{
  "crop_scale_min": 0.3,
  "color_jitter": 0.6,
  "qk_norm": false,
  "layer_scale_init": 0.01,
  "inner_norm": true,
  "num_experts": 8,
  "expert_mlp_ratio": 1,
  "depths": [3, 3, 3],
  "optimizer": "muon",
  "momentum": 0.95,
  "steps": 5700
}
Rows from block 3 of a small self-supervised image encoder, named by matrix and row number. Rows with one number within an expert belong to one neuron, the router's apart. Each number is 500 + 40 x the weight over its row's rms, rounded and kept within 0 to 999. All counts start at 0. Numbers have three digits each.
After each expert's rows are labels from the 100 images, of 14848, where the router gives the expert most weight on average: "responds to" is what is common among them. Only what is clearly more common there than usual is listed. The data: larger renderings of crowded toy scenes. In brackets: how many of the 100, against the usual share in percent.
# router: router (model.blocks.3.mlp.router.weight, 8x192, trained with AdamW), inputs 0-191
# up: expert up (model.blocks.3.mlp.up, 8x192x192), inputs 0-191
# down: expert down (model.blocks.3.mlp.down, 8x192x192, transposed), outputs 0-191

# expert 1
router.1:525507602534444460511507492532426484520473473472533442529493571521430501509516522447474567452534456455579451515498513446549466514493517459436495469505550542475499527459491495510544474479498559505387489383455531531493462519538481544491441592463551470473515468469446529521429488499497519490477488483446458521491468487568508539469523456524569545464469544498497469543471472472567473520511426473576482498546474499502483502444506552496379595518472497544545436468443536521529530514507487516516510529488446522439505499477442493537485526521493427560567571475550536535468520555514514494
up.8:498499466527558396494487517506479534501511455485458522500469546505547479597429543463436460487457435540587478484565493438556524463480497502415538475470487490491496470497515490543531460466514545527487544503513474508549545539489539554490486455505442486512484432451475485510603460485546478463476555567537557461519483504541490500471517597480480528515514511490485556495554433516548568472422492479490480541530524417482513423476540461502486532486522480425489476534511542515488563453472483546577556510493495477465519480474485436456574479412490503592468529530540471518536416554419503497
down.8:545446503463491559479563417536495490484464463508507508523541465529416536411522536480540452536482513552508507514506456571457471545582482541586506462563491526515453467512491501504497468526451514512574472504532552507518429548527425455492481600428539479458467514475569517480499483485496527548432497498520512470538515450450523490561499524381493553583458475459452490511495541491451479510480506499505494565507475523492432510478471575561530437469441483543493549466513550526531475500491569471512502559465502489537514520549517540566462467481456610523515424496451540492430516509542475483
responds to: count: two (60 vs 19.8)

# expert 5
router.5:483489580444521545504509496481528551538506492489473465557493543506493555449517523484509519395522465503535465469420471484481480543505464475481497530417481530568469514533485534516513540502481473510496563490500451479569590496583470442547496580569435454532562466451512496487485417486559432491560512552491547581509578475537481441512508543522468486554517438480486529496578512480492509466506464470457507434495534472470539513465457475526511520503526496516485546528467546557554464488487489446495512538495520520533478541548520486433479663468458473478476465561507476424493446512540467423
up.5:529466492562447545527555460445590496495429405506398544514588475516496467423501480467534502530484572478517539501436476528473516515485546417556490510472453504453471517579551493448456476492472522528460492492496609511518534541506484476508476476467512552528520542593530566500536423473543566404470497511507496458513533498476446564374481529536503488544485518530471499460477525540517540470509427535454487475461526492521469459488485524473485532590519519495464546528462547514532490563486553492509484479438482478482457531509508474571479432531447483431513538509534468484449507492534509476
down.5:504488495520543572499487472494535485530515582514482460525493538460497557426440517452532521599461507479505473545532486464555521519490474528464531456503547425500436570501474471524496509501504527526490570557555496503561499542466467539461539551496554438473484535524465529495407463497470509519539537541517488501507421457538470503383501501556477542462505528354524512553540462526507525481509451493469574445553458481527509497503531469468486513509512520568551492477487516510504486472477465534510535424494484512508503464519468507501506609528599399538542448474526604535490550522538454466
responds to: count: six (61 vs 19.5)

# expert 7
router.7:574598492498497572559528467373469531498542483536485554516496486431554474513523441448605519559459563508463515530510472468487550459508513544448518572485499534475540458461496462483480501464564438532498421512509478499634568438523465558510504464458503510490524482522472473489515484427455516550512572523452528456500533529487515432447481481474550542407537496489495460502487501558529493570487557465504500488466421556440458459504509517524521441472477484486529548509545428438510497475556512502484443464483496470544497529499475565492532495488574453470497475501498481478512437498486459535
up.8:362540529493532494455505582524468443466514482485485514541460476573561473436469466492505584492486476467432487527491546553522461529489579492504542507463535503497482531526478507532482454478522499546452491522589456519571576451542438575525552497559494538556504547478483457462518393458492522489512480595468515476532433510507531438432558565499516504421545509453499523578490453537492499501530493548592472507527474469490390475449502503542472551462464489490475509488523505469527500482512492518428496516529502486461466530489467560436550453473513492488429459478493549491456498545493486473
down.8:563511487544464527530537486509549493441517517475501434460593523609513467479482485519527512508523509455488489568428486537514527526481521490449528482518498502440500519478488539470545441501436539483486516475517476515439548501510492526487506499484454492499563508524493455517550509545449408576527520377470568523481539559511468464523517433477449417556431427475511562472426561485471480528477474514564489490491471474484489529519420427494513459503489488562502452443488460522529494525505464462543479508409472424443478526488557408518525547549460508533561510503470512506481389505508493424
responds to: count: six (53 vs 19.5)

# expert 4
router.4:547381486501496458487438510506508524435586492458497450468443562564490459500443507561531476415451538515434550481551551493470491435475508488502468566450517570521486495497442417460492538542544501505440525465506525468528475489511439573457505482531518389416509482460549488490583435547492524578502483462500513492457516466444518528554413551560476502463534518515512490528510498577508509500515554546462508439527554454507564533537479477509521464513487544535472524503500565534446509478530476500455507498522471509527470507490520507431439477550499566529514527552489489498474531431525583537
up.8:501489474486459562475516528522471562436554548499499503516518545549506490489485481574494509506451530511492515467553550436458487526485524451499543451409426463455571539490444507490555536501481553589463505532505540460532548529546499483487513504491508495451445555530464490477519491473509466549467543450531491543493467567450544507433470521479517483536505498551463511506456450436488472475531515521507473514428612524518502494486516497405487435505508501520526529537533452473416529485467438461443523565476577586550516521456521553472473519439528451456473400549551439588553487455543516437
down.8:492587566480506526514450514413503534511492486589517483538530477511531545533562509551557482502493505498497525456556425471541509523454531578453481550485481494465479475496520534533447431544538412426604527508529483460501460502498461505551583386579451529538468538476573516513497510512483492459542445514451485457505466350504560527478476443484463520516472478446495500525526521506510481494518498454507529466501446458469495500493503510521450552517481519505479403473524453506467501509465437506484455499527522552468520531466494554453570571503437446467512500523440517531460521517548512570
responds to: count: two (47 vs 19.8)

# expert 3
router.3:532515464539477496551485486517504439465495474539504551486528505444447456545509493484512484515457556499473537506561581549556565530530479462476462548523510462461459529463543489520557495472485548470539440515514493515471467448428577571473475490411528520468488455478472525519486560508469550462482536473581477494419467527439435529555511412451471554396544505579553487520491494529517551528494444489490502517422440501490478481482559535486571406478522456551522489509501483406494525493522521513556518431538459447529465509480461514590532448503512512551556562492564489509463539522492529559
up.5:515487528481510555545427437499534494542482478522457520510519493545480537534545466457469448479467507605551467526491536451536438426524502522486464548518501427477477507568482465591477490462477503517574552505463475562482625506497492465525487532484514529521472447522504526484458468484441524432446478544489444514510555436515429547448563499449458469525582463453532470483503474509447497452495459473559499531552527486465500471606505462541517502514505611520591485544440507486535455479460476476558475458545492435463522467516497484560502476452490502486426542552543489529511559515498488435
down.5:523476531537544513431493498472498467487551435547492485537560522413485482477559430470498499461476521549499528548543530539541471544488590500477492548528497557517449499438535525466520447504503484465507488529513576509516481541539444519496518589517532487518493474505475435571458499485549528467459434475489477484536504491506516439510458484551498506541440460484448486613480393524443518499506548349514514458491539470494475515566482502539411524495453436483508495459515475477429481506498538516457476509475520441508530491432516497524421547517569535475520538417449571481495513458426478541
responds to: count: two (41 vs 19.8)

# expert 6
router.6:493546467518497529485477539513535416459520510539438469495551490560528471521522510646455457532479479504463497481521488617492503476449493474543519443537426454506576519545495447436453505479512483484529498532609465556425517490483483510469460484493491524553491531549538492553509533561495479522478461515553480511483450511420592493526521526488418513529532511507510539487524526496442519464511490539462471522427557497516527497532490518514523434473508506457381532463561470478460421522481531530494560488520532510523463533541536484512535472454478597478487462488424494522564508493479557401
up.8:467554458492589529499478487483523499497462473497463426534470541509517466474488482386516552452472528531565479567544424562557455591469485503455546554471534582447521525518552495529490525468487475467426371521487499487519535529537539593516501504520492553480473528505504524464402522535541488489478518563485470506500464431463541426458522529511500467432531519453426546544497561507540460564479540482434536504531503515521504483547484485521539437516515481547440493536513574414476496511540461480494457479475520497477457467506480489551414473503534451471512533453483538520484458570513549494
down.8:560474508485488580492547525530520473630453504510540483489438469518459428464433497500480471456538510472484485425455448502487563473467480440540458493488505500529506514461526443475503540526497477441596482441491506587480546502472495402543539523533568491462482496528508563530524498533405581518496573489473457518508442421538434492481500526508498535523397502519530461529508437501458497534542550502578575529506484524470453450459503502566488506520482541531569463511482525475492552515481464466458468489466465478493502467480454469502488487516533506556542517537520497340493501491517520486
responds to: count: two (51 vs 19.8)

# expert 0
router.0:498465424539544473512496455541495510439506521535531611415480489459504469500441444510506517556483537460580495521530496443480552436508520549617527476492488513483517430512495581521402504518480484492538514512474540459505494503490532487494532417510523506506420537475556504496501592506527442474556536457495506450537491511466473488534468403487549449522442446513450497507468507476447460533467567495532618466526475552519492484501496484458500493500517487502481506512452461484509538512513525511459466442512506464520478475499458487521488476625534481417557533491489452601488465480590461547
up.5:483472492525468539562520470481454440534512500534529501463504489509538508480459499499502546550495491497516491464546435527548452451518567551479491504542488545503518511587474519440527548510520526483555453426383554461438512543495492496524545469522540490552385563414461558523486471529488485501574554528534430438538532492519547528534400448540521436500550486463468526541510436533469459538449516501585470508538519539548504488490497512490525525541464453470528496528505397484548425458493517541413432538494514446501507449467498435472496536441508476465498582556461473502528500528463529515
down.5:541511550523601428503470457534507464535549467473448546507468525485561578541498520522536467502443517486551477502485507458445494500550486441539536531442491495493487502461501510511501577451456513555461537545522503512531510435484492463429472542498487574433550502438493399621526487481558524484489458454447437532429490566515529508478560453521517430493479486476529490497441552516502578492484554446551486492489497495465518439475499570502462564479490512501514475506463454477547434507489519552465450460555479480564497541525515466560516536479519552519508471519508447492585591495530446414
responds to: count: two (59 vs 19.8)